From a checkpoint of a small spectrogram enhancement model: 12.5M parameters, 23.5 epochs.
Rows from block 9 of a small spectrogram enhancement model, named by matrix and row number. Rows with one number belong to one channel. Each number is 500 + 40 x the weight over its row's rms, rounded and kept within 0 to 999. All counts start at 0. Numbers have three digits each.
After each channel's rows are labels from the 100 clips, of 14976, where the channel reaches its highest value: "responds to" is what is common among them; "lies over" is the class under the peak. Only what is clearly more common there than usual is listed. The data: babble in 24 made-up languages, each with its own sounds, syllables and stress or tones, from a formant synthesiser. In brackets: how many of the 100.
# convs0: first 3x3 conv (model.decb.0.1.convs.0.weight, 192x192x3x3, each kernel summed), inputs 0-191
# convs1: second 3x3 conv (model.decb.0.1.convs.1.weight, 192x192x3x3, transposed, each kernel summed), outputs 0-191

convs0.20:487522503464517540494546535501491511504456462483447508540520462536522478475466573489500496505536481515503450529461589474477503493489493520509487538532497504491493511514472480462504598506462495506626472545472590510488509527444521443508459503596496437515470481512434510466439526478560495488523507501500503559520451469532472528475545498465429487508451449489533481507487438481523501491550587557487441548508550519447482539485531494508576493475525497597537481484508475487562486497478445472514496520514496496523483491497497493692492443483494473491486484508468482433500696505470465443
convs1.20:516476499479457477497510530499551521503556524436487482559503521503512534495527468451491457497522481453500516457473448502526534463551472471467528516508508473489490554491546474468452526480499515476489523433484521481528478484523564519519556514342518516484453499522519506482506504531475506514475569480528513486482518467490505492525494515492500461512477517432512560494463489453454467419497478392493507547522492454475498444499480469512499492473487483374495509432512477529512461489500553519476496497466503534529533490543521528362549529519515515531486523491460499483498214500523503487
responds to: mains hum (87)
lies over: silence (69)

convs0.73:538494485473418489462443469524473470514528562460384465520457593474490416555499486452529440536589527366508497453507474504491531556509552481480525473526524473504446481498478512538533534526477504514552468533513415537461529507552520430498531445497530443527510493440487536565481498536512494500511427504457482578477509506469511437470444470456540449490487516457499487501465541505528514522520407469557471548493474437571492509511550480572519548509553508481518506479445518475482493492515528457516557513533496547415472478496481428513489492558473376478483529501571492495498453526511416457
convs1.73:479575491530471466530528535452510543485438500477501486451563460441503526540526475547523484463516519663550517538517468486461554423540485536504497574450534474514502664466448516448477606451527463484477442508458470486578548511462447482500494516467507594508483503473529452485548511483519519479526528465462526437493549498486522483499486475430506443470508407467530578483535531533491446466470524451440513550516541541451508529530481498446481427456487500496443506518541464498538490507506456512489491493464526492506503533459506554497451499523467554503517522545504490471498553460482532607
responds to: /aɪ/ (42)
lies over: /aɪ/ (42)

convs0.130:503538474547547521509483520516493462485466501469555489531475499503519562499481513492493469481542452477496490450488451509482491834499507491511488532459501472487502520520549472605497480500489480485541498424464474493513451516480462507484468492471502482486502472512491497490473540485441498475522503458459460539459518492499431490486533485510463476475528482398491470472482561519497532506539449555481525588507529459481513473493493520487483503480463506469471476500482516481472478464480496486492468482485522482501494460445470574463461478445497437490462428532498471504445482466495552611
convs1.130:503520479473497481487500498511505511521486510549512522285508522492492500523501496474478498423507453566497481477488498542432486446488502485497471454531494499477457513506482486520490543502478518505432506332495524498551457487468493493489501517549468555494509499472487484486520513488505506502543490454472432465496533491507486523493544507477520453490527473516507474490540531514521499542504505502510506228518491524516535517467479546565569469450514466517498496503500486472517515494474521535491496510484489502472493447474481489503482497444390485448502480502458455443452508486498540395
responds to: rumble (51); pink noise (34)
lies over: silence (74)

convs0.142:488551489568447553480515445380491472464445485466481483517537441479481420516498557532499514490411514500452555547509487490492417437494469543490513422512489490511499481503533465430472521461523478482516508488510480493537611494510488536499455527510509509483504537482555513505476478486512456483413551498501507491506446478499444507503500520510451500514535507522499472533558489520454511505529582591522521493522498490623578506503469460509556406512493507484509525498474504525543531571519545489505430465579495490549521548449522624487474443525545512531491531563535452516548469506543449636
convs1.142:518522419487485505482471456576464470492539440502501516540496440436505510523507466491483511496545536485424471539426519498477545407480524480543483521438489485498444502496422495437500538435523448461460468411469492542543488478472518459466463554483477459487481549507391473476485502524473535473571523498502494440512538511501514523487526502467577484561599528582498565482467471515484542418512511419492570571520499509510500482476484437454422476481497484551477454561528521475587487528467449506488498541508485513498424533469549461522464499513507613588487517432506530561472541500535441514
responds to: /x/ (88)
lies over: /x/ (85)

convs0.155:436472564495482435500477518453527598526529551477407527583546471556497502472504467511507558488488481456570540465459579495533473525508584534499513553553479484528463463558473527477494458464503535507500492517446459499504467508519534497525576521516504502547508528465569553469474585524555562551401531483487577479456508534530490451569529531485491483505446507445517507498497512479504483527492473439541530551558517549409507485555447513550538566487532491535516563480514556529597531485497463493483521504447545498588514513537500554555545456546597427475554489469470523453487512514527480490
convs1.155:504405448463470507486551524542502531502412501470541514445430567517479436580465537494522410534488528495517460557527483499459515402591479497494475515502493457481527567499552489511442534457428445462541470430541482504493442482566484459503413438472441520462532508559516451466482437538512471475582522495449500505473498502453543525471517531526469459421490473509505501489479567546471494467465450485487463510497480448491505476442546493492568413541419511509452448487474569490452518487476479474411470492425453496450536537530509487474494513458502401541506540520507467494495505534510555487
responds to: /p/ (41); /e/ (34); /q/ (26)
lies over: /p/ (29)

convs0.17:498525512461482517557539493494454491489460558508514533554510553461526480496472567535497501475380494435455510540507568471521592612506544500489536540536526519522542454550574497511512487486421469475416524496484495548508459422431460536493463436480463463486474575505447490452412402514518469438544518546423476560509560520550463563510538564526502548446494491540454450535541533485471509469537528531506508545537497462486508527515523519474542546480482526467584514496558556460470510489479548465501524530560490516551499521519498490403513526465491481431505488480474522585538437483503494471
convs1.17:468457491439503412457503506493478484477459455509476483475434539533502522438529490471577476570497531488479516421552516529416474402531478466486475483531487446409480439539489539471460386495524538506546490446550533539533534520535546498522578536485501469540527443520496511504489498503514466572455503499542533529497473511537494475535437497546544507540561482620583501467470568467539469499536543390500532497485493472545481495551433528519424499459499498504454475478499481571527474532502499499503482415550528549464484480428489478547461554463495549562531519556468548441512521474498529462
responds to: rumble (78)
lies over: silence (68)

convs0.75:489508490549517554521574524528582549567624496513525572503516541580527503546497472493465488504488514527482504540527481476465491491473494427513451482502530466517470391524512511551498480478485539450569473511482450521459432453558480466445405507474467525483454513469529481492514484461515453420503441488526506505511542531468498484479402500507513582521460483553517572522451488458472547503473512372501628493472436588553462498535534515528509505513471477521502464549512471477537498501502541513503472512496542493381482518480489505445521461486459492510489489486574442508454463499449523570
convs1.75:563568502507402477493471498430454453476442521475518418559585503440430501531518520478523504508523547514482508489541498505475565516552482548534493460544472464469513481463512544464482541485521440544547474457488524474498577504407471508542469482560516510534533471496474580508448524539476559508467495439446502441547467503460558502522533400465476463479490471420518420511584481458513423541522489610487411566461500447482506537511449481483517471469566463559472522519483436419472476517452472500518506526508524520518473546510471475501439493535494541476515546436455513512520560508511559482
responds to: /ɑ/ (47)
lies over: /ɑ/ (44)

convs0.28:515545563527571510471498527478537555490451525513430522461463499613517441470480506473492509512501491472486515586551559478547497527513495501518481484514451549465484477487462483521468429471482467452497501506487499498444525500472509519466498476465540493477464497481485484501448470490495649476491520524451486562504510469442493476515535564518539528562674479508562416532505517483495551517514568591587531500516503491480478489443505497520530500464507502504595504494563463461506469478519582529460496469554466464412470472507453493549419468481521465468493566527456540504447574478457542538
convs1.28:464497387477484494499473525461444460432486478491475464480560491469500549490477460470503441443541475533561479438414438467436427494443488449501450482487498510551505565517470463488538586511465504465621538530524521451545504491495479469461525541529482514518446539479527538470454499455475392566474510565496534477562498556493515500494451485508483515497437516498546502531494494503484526500512523432493562567490496520426518567514503441432465558499454552507404539409451493537530510525546481554541553494514534517538504508484502473447510559527475469537524436548499475464508426492479459426
responds to: clipping (94)
lies over: /aʊ/ (25)

convs0.177:472498447448474556506503516491473494470552505537379473527472639515517472453498550496474507460357509413600496423504595499492495494500457563499455399511506490503491470483402464479499567450469440464463498488480501468429544535483520489501512485555552434523474565520532521486488478503497586514572486540484475455516493488472521488485501514470542490499586505513474435456504530513508541489474545487525527551514579470525521508443471428512501507536531508498456491491462485502497478546483488525515514544482543487520463490518475418471526428515510403513517534503474539443524469504501429500
convs1.177:474481458519509451510490494476500447499484479467431480485513381483442459489520531538491498501497442615507522585531477455465532411503514465482503578524501528547583569544497587507508510541494565515519534452513507495573519479516475472540570491506489480440462489484514519497512531511514482431524520449426527476477531514502537537479367535547527545551407489528525478515491509511526430530460466405455566562476439515457529526456581479508471546483463455509485504522495530491490489557502509405535506429532469483496508503522492497550528486482509434521435472455549499576495539529505563531
responds to: /aɪ/ (57)
lies over: /aɪ/ (53)

convs0.44:435495480505516529540521536502532488515520534499529495554507549510518539465471527496501435445550495461440471405478499478515480550505495490481490505484489464466459500507459477532482512474498483468553445436495404509495513530501515551542512502514526525496507508525490486485537560487487454508486480473456458522468497451530499501422542474485516450487253402485512492484459524480491422506472450575467481540497500499500517513457481470522457528509517522517471522497499525491503538510510524542520445517501531495462498510495497512468487480478483510501500267455452505460518524467495523602
convs1.44:480502544476446434454453462468424489462506499533445472464455435465481498481513487530482547537442553515496513543532517472470549543489539499500495483521453508491489422529442578578586497520485503537442499572513549538535427463518544479487526560504512520523499529500419494512466445527546586501512473479517516434517524488561450507491383516503493541548581572577485565508447425546516559522518533455522561497479544525468492470586502517437563561529491510537499459525502522498492472498450479454537529441498454502504513482525568452471499487555528456520487586493450461483495441515468478411
responds to: rumble (50); muffled (low-pass) (31); pink noise (31)
lies over: silence (77)

convs0.85:488543549512488518496506464508454528495507454497462492531456605506493506476477474477505479491582481585628515457470517483455467496440518487455494471467550471480529455510530524502540495488443461459490488437503468503509464525515490498485532492472502489461484492512488472480529478508493496473547540493526499534472490501518533507499453481530485488508545516627539495527497510544603472560494527437553581507527522552689555521505547577591475496501501538441486490505442531494496510464501496499485500462488436474510500497466502489399508482467514516497501432661525543552518469519499513585
convs1.85:531455471539515492512532535464562488526523470423511519539577439475504525444532551481507484536425528545389530575543527533598541567557469513557569447461506509508487403516487451427474526474501451477503517480476465488498504488481522500491485512528494545557491539510489488500456502492520485560440515514439509493552467475488505471568587449491463521480456497448548459499518509471466447491506476595513433481500511437412494549443434503463483529450474504510481498476499426480517469481470504447488474467478487493480423490460473400549442498497477571464505494509422484475450596453503574478
responds to: /ɑ/ (49)
lies over: /ɑ/ (47)

convs0.161:501669588512522545551529549474488572507569447555503561537464538524551490590518542506499536467477499456525484534478524537519538486511484525510473504540527550521452487578438507551463484548437556527501430495481490561471551493448510506512489502508512557487482525437462500558581473460510487563595518549512490473519519487449512504483492470521524488477538469533403428470468490514525490491506472458524534554517487554469507475445485538597528444446510491536520520503506463521489502489502499484438573435480418509583513481506446567488473443443487446480482432486523505510510495482523512573
convs1.161:496342474516460495475484473499509497488468489474500433464407487455511472422525518562474447578443510518506531465603489484513485494576468519547545521461512469476552510484532550518525528473530546491485502483505489438464455528483488502575573493506488476499533550581568432537526549552514499476544497502501522497548450543530501496507497558522455507472458484492488551460530510472484485483424532451483468454420483456521464492509566507419446452549512474503460432452451534443469443502565536479498464539488554499396500481511505412499472552500515456533481505557495435519447543527428535490
responds to: /aɪ/ (29)
lies over: /ɑ/ (32); /aɪ/ (29)

convs0.98:480519440510502479489534498536576518487486571515462470440485525466549508511525474444455451477467471471499517523480472462480490508510543500481488521521473489480470622530594465384504522540447464497477450540490550518503480481452482558509538494541522500540567563556533494407557527483518518542505503552517494440518422500515371471539518559525491495484454452563471549494443518513491512521499447456421489443492487412501506513506441486505524457489469535592467529462437465491473481523479434379515514525495513500429530513515492447446543522510471429523511419512463418480500489483517530461
convs1.98:558438579421477458532507473522444558554491454561490497591481522477482537488571577487527537454483523477550484500515511513488496496543498471539518516490489490541452511470557533591513509467459487566576546472503506468465515371470484473498476458412489503406440479491429488434524528531484445463352512504497439498445512473468502522496546455460569474521483463443499489483470471504471452435447513534576379517566494501433508525539521504500461527571496487476483492568507515519516530495531501491457506464481521476509531488541542506515511476497492437492525546513561503493522506464496561505
responds to: /y/ (49); /ɔɪ/ (33); /i/ (29)
lies over: /y/ (32)

convs0.189:502544497465515518499523492482531535532491508465626515507498383456515534469468430502481525528507475571401493492480443463471502573478479501498461579511503479473515507488370531623515499492550526484649523544462496486509644474527462525494492524496497485472483488498493492508510547498498491521488485537468479477494479471479544502513510452490489525491594456533433484484496463474483509510453396593464445534474462488496531492509471530442478489555506513518583493508561517516434516490528489520553486507518522481496519470491501632472492550502496526489501480438544505478500465530491504552
convs1.189:482531536528483496510486481606490444488516480490358468390517497465516452500501474501491485532567472457503525532502492469525550546514477500432531487456496545545561428474574536520509411473555496536496495533510440501506479514533511500531470414518491537500514489534502502542553513558456571471472538498557508512556548526526509500496519478575463532519444545570453593498520521560514464525505494495515593429417468448462502483489503420463467477489525483512502495542461457538486490505537465382462520535452473504480461526474495410516486504484566567530481483575532426551479498494511532472
responds to: /x/ (61)
lies over: /x/ (55)

convs0.166:520482489486472494520506478486475466504438530475503483388453417452471494492503485492472509497597500607505476504482533471487498420486452481489506531483489463493477603479512444552431416476449462474561432516436470457480518503510476452524472532498457569470504487487435500510513471521533435465477512511528538528488548513596462458476509497488450478515438519552464537489559468488487478483477530458501548490519514474457435467493477502511482479473499440466521481469502460465372470500474456415490433496456483470471518516498472506533560521495498554511508551499686510507500536502503408452
convs1.166:481478481500512543499524530548509514502502591466517548485538538563488479533512508504497475477503531489604516548542489482503503444462512530470543458511471481470502552479589577545493558514505510497442553548529656511517391510440501557455535454534507431520515548507460519577548543535426554568553520539472554534511414548432558564505519479439486519511485479438518467553448486473418533506528456543504497483480453493518484514449521511555434440468547430450528482516494477476471486543530509482513507489540530472528543527531563516521474484483532619474519489550483526519494488483526510484
responds to: /f/ (74); prosody: stress on last syllables (59); /u/ (37); /oʊ/ (30)
lies over: /f/ (73)

convs0.63:456473539491468514515506529476538474495594467584434507493563520462526508544527495489509510499553501437483499407473510532496505467481547533517482447493492450477475599471495573489526521472480565485487528420464409475488429511520488480479488503545542489513524505486571512500511491621506565531464468544452466480501510413543599466487519495497525489461521466507439489489483501508452480542529519612466564429524527547437544462462541504492402517486525530501499506576515504506523518542485526525531483543510531565585490510510544425432548502550496418491493504510577491535514423549516544482
convs1.63:537536425502478484427482502592474518471474590430512511445430478534490479420498552481504470510449582444554474569567494497557506556477443475538491485494498459523473533566487430557470429483462459486516477531520527413517498491495504502424523508568451544513475471530490437490504479468474529506536525486489483526485448505450499535520495497487553484523404496597528439499504482483530514433498473443539425515471515507526530530495453539542518569553538486511561529455497552546541479436436548467494497494497514467483524504500484431523554509543562472499499505456447611502492596483454530467
responds to: /aɪ/ (48); muffled (low-pass) (34)
lies over: /aɪ/ (48)

convs0.47:415517448505427491509541497419443523545509486450481482449499476482499520577498429489483560485559468513525533515487468497495506489518518501487486497493454541470534455492551550645503507553507528525535497501452486511539612504459511523495514532557504449485510530488556537514508583498516574520485508462470511497572531513503506502523502518492492505495669543490514477461454464511495540456454523496501614453445503527512454446494477518536493459526492487566431509479530495487526498464458535426526433469500489524441532472563532546477493492526460605525484535569573583527500477511508439475
convs1.47:517488517488526486489509543537519566472481537582560519531511502539496512494451514474495485536465438498495560481510457491465465430562477444498443525563518524528472500516399443412517545473480467499454460464476497500493448528444508506496506520498493539519474561504482411516485437460495495503519423508560517489472464468531449491466502463506482466493406436536470540527459458445490502470493492535494346524567535533494497558507565456464589447486548534476513553484492530477538509480500529548544540493637460488511456506469476428486461505494470407499521457474444419494483567497441535475
responds to: /x/ (96)
lies over: /x/ (95)

convs0.49:508513550431528520516499471442539475462505578491391490532545454541495527475509533506487507512570492550586518599492528498495517533499444498509523544521501522545418588527487476467468488530551465485538523543468464530519481468490437518454500503424440615461485507514518483431537415464500622514464458484471478519525530517489476537534494432532461484504461422427518513541526508493532482517490455577464496459500498588456536544514518521482466484517487532530532478508529485534563481528499531555528514491544542525433508503463485545559514533498499498501492524557578429519525546487505358486
convs1.49:484473484500483504494448474587500550510521536505496538428513543489519533512510516512430540516489585446479465423491441520507481556560456502462514435514506537465494474531550480609535560464460505493514497492558493479524501463513476482487544468578516463497560459504544529478480558521484462494450524500442491480530446489486504432489520533517514491518594525532528397554457436534451572550513462436520439532530487489529462495468488470534594549500498489503498506410514485478499493467480532448472455488499450466571428494508480436518568486495539421516475553429486636454521432513514557513
responds to: /aɪ/ (38)
lies over: /aɪ/ (34)

convs0.134:454474505548490470551477559493496487508476495567407514427493441523551478483496521466447492471413488444572473530485483492469502492484477488465446493507514483501435525504442513638511560496614475509513527532501509507489496585458512438503532557586478466499467451527566491503491551484504514499493490485551470517533506520543534540527502480494487495570495506526507505505465425496483469511492527551496484468481501474515505516457473547508500534517519484630454494490477538508544527463472565554481516539467492499472490463511534472577495431451483467465508424508562463454459693496481471564
convs1.134:507514498517470501498507464532487502537538508463492517580499509485477507503496491479469513473507491514454506457476471472513497493535492443484502470512484495517507501511515542438480524458492516517520452522513496476546505464558559524540528464316520519539520499515489517437471478467512454528543517508456539452470476473512508504461526527504498482540528472444526484453496463491501497485503457400494491533492468473531514484492495462484492480487497445328534514503514462494495474518516505480530503486505520505545552521567529466454542559550523451505535520523439476532521206506495513507
responds to: mains hum (80)
lies over: silence (74)

convs0.77:461465456577565518534528537512490564555630471579568504528564585439507508387489489505523506461519492549543537435451499499494485495477423438496480443510509480489506486498504503514514524503461493463532502444521488496507498474500551439472521545488499486464474430485558511499481499555558551471515560514537469569525460521515536455474414539550522478524541522562529496488523464477494519521491478389551538517515505461442493449509534460509516498497546531526470536497468515539542545523552448546532543496468484599482520522456498529482572467508475551483483429642553524464501484486465459543
convs1.77:545499528494540487480485545522519494477457533384524506577506503610495550481496535488489490529448475518496526529503491489557442624459474484479492478480497535512482465473513489379483444507498508515470472511521432553538497491465425539464470486468488605513519565498461421496468535469508458512474565489449547442493509532498472507506538521461465529505384453360552431519489566541446432464533498570506470496442490478541501520455478493565447536523449493441540507512513481482533476496498529470492503467530519540511451475505461457553455545496448471524515437441493480510440489463515542526
responds to: /ɑ/ (49)
lies over: /ɑ/ (35)

convs0.95:404568506606500494564522525500507550528628527590492497470510528694536507486492431532548504535498473526503501521508486525467497487494459472483492573531475506482476459483457552549483566490478558496493532470463446470538525503505437419490490509478486452429509483475517499526549502530482507480555488521495430496456562536469533507493505452500534464460520522515520502520547482442469480532468513401506610448531466547485480455489444495558506427447555506498465537500511534516533531504544556467511489513525555516418472494482513469499528493465478507562455485491518452532469512555474539544
convs1.95:490449449501454550523444527422512506585459495425569569536570538472459591569490535435458475462452518531531525558485436469529478465458500492516467423510508491462510500528570541424523554462511506576548493528503506521517484472504504543495450462537506642497508543493494469483445517527496491534434495456430518473489475456494442501476476534520481482469423475464515462554524504445553514553530455554481452495446523522487523549509501488447465541598490398543458529494524501472492522545559473552535533512513462501524487491464484472548467511476518500509504528550542421452470456521412501484
responds to: /ɑ/ (42)
lies over: /ɑ/ (37)

convs0.107:446573487500479521499519524442476503558492479395586543373483535511471438409517504460468493507536453559480495519528426497468561467507456519475431486540513504547521533479437574496524434522463535427459455548475544485467492520498474448516494408487478452494405485523508534585520472431455477497463545476490586505543484558529506530524514553478510549512480531577457536514433490496521434480448483480541445522480537524464471477474506557552546516491480445465495524447466429473513524453534442398493496496529477496429540493520460529522496477482523545482507483487515531540514556461492480531
convs1.107:471509560465520485436517482559528519417438453656506487645434474515545520547495510508533505565451519425488525438498494499554533539487463425471511479529472499431467401457532463494486479484508479524556548479438506455475528490495508552525454558518495492528505511519438479504452536565502459467502511546591530537517454474495489486467540490526457500497425460480508486518561512487555498464521495537574496445544486463531489422494486439480434479483501514487437486519469558496557468587484538561519500474494516460555473487523534519454493529503535513488473502582466471487488489489534575443
responds to: /x/ (59); muffled (low-pass) (38)
lies over: /x/ (45)

convs0.55:575452489497486531462446514541469524508567472622556502437568598462498543531460535527461529497627482427508517465511467489503451458464509524495452419499517478487481470530515493471509574503563539503567489450491458484500471529516533506481570539462444509469498487495459517546539448507476545556522457493526407529501498460427515520506482493439558477463466510454556502486440485530494491498403427553538515502479535447529498447454548512439542476470495550560468505537496511503562556492521491535555564551530495526453451458528518435507518518531537466484433525569544457507465525513468548520
convs1.55:471509474535574483464498494528552502485475513436524496507451499558468438486560528542488546491416500412468494496600555533548546543586491485502536534505493467483483576442499489523523476490483503483476484518579524438518505482531514557489496516534509469532499466514537452469518473516486548477526519497491487497505454483515451499480464522525486541565435502548473459407529504513544544476546475459493423474492493570616460504522538491590516525511539536458610439424477480513511433432443542500489483495492451520509515492571457455470513448481500467478507425418456622502497482450458477440
responds to: /aɪ/ (39); /ɔɪ/ (30)
lies over: /aɪ/ (39); /ɔɪ/ (29)

convs0.43:495482525509482466505537517531522528515516528507508544424517571510506559472534492515514535532549512504481515459497478482497515721487449481496526508502504504458456475492498476399515500495473502470416493500509413476471543483567532465507528545520495534517518504516523499526491476505539487556473488509422516465477493458466573509474505521456511468480243455481541529508512500501504492505509545512489495525493524503508501520530487493494515508530540507510508499537575488516526491522503488557552467464498531500523513537513543554484545527529520527533518491512370495449557473518507474413
convs1.43:502413498441544468479464457493473456465429474536489517506508529443470474556512534513516452471461448467509475437505477527501532368529512493503548475450486462527441468545429477564482472502557487497502494438505507483540471499445465523546433497532479495491519501514494481492514512501488544460642522527504462513463557495608479457450453434532508541538640530502497468532443564505500490571493473537514561493493502552538481483501500452457559499519446504510538519443457595479483516519503526525509471479513495509492480490488495473478459450501520412441409444550563483525459458418482465514
responds to: rumble (53); pink noise (43)
lies over: silence (64)

convs0.159:533472499493544476496508492532479521540386500413556519513475438480503494469498452486506468496429516556387520486530525488515493532483515483509497437536524470497469552513511451465489472482554448526403529504535483493394473497462465479485456486475483526444522404524322497507514452538507458524458520545534485509484487519475433467501495473524509475496566522507480492525502464520477492516489561403589520522517478409548489468516543520405513509482468497500537478490514499475487487537465600489537497518415454456466512484483507546435472493536515558522473488435460457529461519432433532489
convs1.159:472525464499529463450475493526521486485466479505446471542494460511478475426506507517483544525485539495554498514504452557517490587550438476554589537526492579494578468500504549491521473534441593501553505482503474539566573440530538507549527539542530441516515515514629547505487580502529528505501500479509566495465560469530495515434545427512548502425520497508503544503492498461572438510487468468385528510429486566494453405449565452541511526480507451504542527487507444508462508488470449516508477477552442528546538459530452585558475490461517439516495530501502504491523543497485553452
responds to: voice: deep voice (55); /aʊ/ (50)
lies over: /aʊ/ (39)

convs0.37:483530557494461548527545496460499521516507514604567560575509507470524519544455547515497526525412518521525540533501621508513512524544502573541517520481535523509537418504511505418482444498596540501468539536410534525555492446464523446521495477562500602542517481501459506576470488538405485526526502481496495470467465448454470469467515475492426513517663512470511432514524500524480511536483611488509504511464504485479523508487514489526509505444466533514571505468491455498506556511534462506532488516557489509608463489504508512488478463473522509509490572545467432530488522473528509480
convs1.37:586409490542546473522514523545533495535534446491418509425493598495468480551583458469423587450508482538548486447530482487540502520522506448511467502528536558559452551481507518523503575506517515559526531468551505549527537502456494528526505548548499493511513554546544552478490509490519530507492470512543542543550557503537472493464533502498569470487354514506464568505443523488554466411526505541542515475462575496469444540580492490537532520447531509526411521513454486491473529508494530582546548446549497489442550480565551522498492506514538501524523531489498551470547468526483456531
responds to: /x/ (65)
lies over: /x/ (60)

convs0.113:441510500461548391480465506488477495466538447412452475505484449458483464520545538491538473490553510499520473467477482486462519466511474556514474551506483485445481529497468478553516497481494546477571381486503497514516495422508479501510511478525512513526516506574566529451534513531509534563514500500409500525537534490511534545505557524572419470439474589623454561491441514544503524495495542589469477515497520524466478467469408463537484530490507476470544490537507468512460510545527530472502522445468473502567495505508509440507579548527514531506485466539655580507510549537507504430
convs1.113:514447495495461566507485511503507512512425522536507509528510498544528509480430471465491476526504508487402530500451452506533491498446480417521449450463446424527457474502468519550477470548519465516457476568491480465488362546477497490464484512493462467465505495517357455490450460480478487443466561529521500550516477522487493544475514536379454551604428485401549474538471501453512439488551476473586434499511469456552553558459536523481539515473466558445455516504462556472492554476504500477502507536533479498460472554501555458511480485560515559484473468518475521491448477468494488535
responds to: muffled (low-pass) (78); /aɪ/ (33)
lies over: /aɪ/ (30)

convs0.89:416503571548460531504513527482529545510538537581533493544546447595522518497507505523486525458443444500509485444518470492475485528530481425488515440543479541516469455452450482451487561507487519514528573503495475438551433555484503467491513507489476537430470420549561489565597560510467525515594491510606464504502478487513544471521495500473547517509576431577504477510469498526494491501393522464467607511556462518546466493517489524558460524467453510497531509531510455488498507440517481410507523475486503508407439474469486486502488516512446508513416515512431550499478473520495483575
convs1.89:559527472542535517526478496497480446530527457454497546533508550503486541516461524402471512457517474526489501537455483484447561515419427506497389487516486486495495504479550530523497547509497540586513476481497461575501545445495517473511447501464541575517514581494491537473435528494556466469461479468423528457541501495498404475477490458506476516529413502396479470471533488458502512551566481548544440552421603523455483492481496484479452459532572444527518515483484509502476513514493545568562519515547520532538583523502521429529486524522499519490541474496522343510481516505475522470
responds to: /ɑ/ (39)
lies over: /ɑ/ (29)

convs0.106:473583509435592548496534525511500546553457491492550525516471479537490534562555496472552543523338511509513472573501452580516542521477474498568555510489481516532457448495599490497466567522520479499478559545468525504533485504444450459457421467515486512466490505575482543518435534507490527514390560546496551568541452514472514507535583460585536475480411497557444467545437436494503518485498496527493451484535532485462503500517524559492538512490529489496549502510515513529527563517472443517542522496535528498526493494491488546529493479494497502484560463439503498463514588450453472453
convs1.106:494373549477486461475469480466516497445526546515479533559449594522525526452532469483477481533560485531424475408510547408506462574483500466472535507494461444514455465544493541576542426462489512495502508472500499460429509481481527507471512504474464457530554503453400435509472600470491480437515476460536470507556535503498470499464516531449503544533578483464480505535517452599482479502493481482538544503458487460597510499596446434559510542477548531468426512482518468487497485480480474446460488460524475539450560568539515525487549531496536506515498491469490531520464431527514540552
responds to: mains hum (62)
lies over: silence (70)

convs0.80:456516553549460510539517516495547525548618456518524512540533631596513526523490451466488508479550485586583511450503497473477468502475514432443444503481516438478530441518506536545486458470473503459507546454469485506514442518559469471462488485432469490469479483468499484500499469514524443460472488484486532541499507487494535474498429489533490545513515492593529506529480483558532492522472523391565611527478497614649532542513548558590523493473512497515490491508483520498496514475493504496482467478512453504498470473466505507448529453483504496487498441577527512552457484507461553572
convs1.80:520466475532505505507510497407504494487449499420486510519540454462483490503527531480508517542423519538430519562494503454571589526507523526538568455502519504513485410515522450423493562488529448521521488460529478488463543482487520514507502471546490555515531555495478528464415541518518504534444528474488478499569451545479528496524525438473493518481480512419541445514560569457488471529520531657493430425488520428434502550469442478462476487504498480517415425479447413477555489510475446471480502467486535478416488501500489482517402523469515539472502511487422451487476566487503535473
responds to: /ɑ/ (54)
lies over: /ɑ/ (53)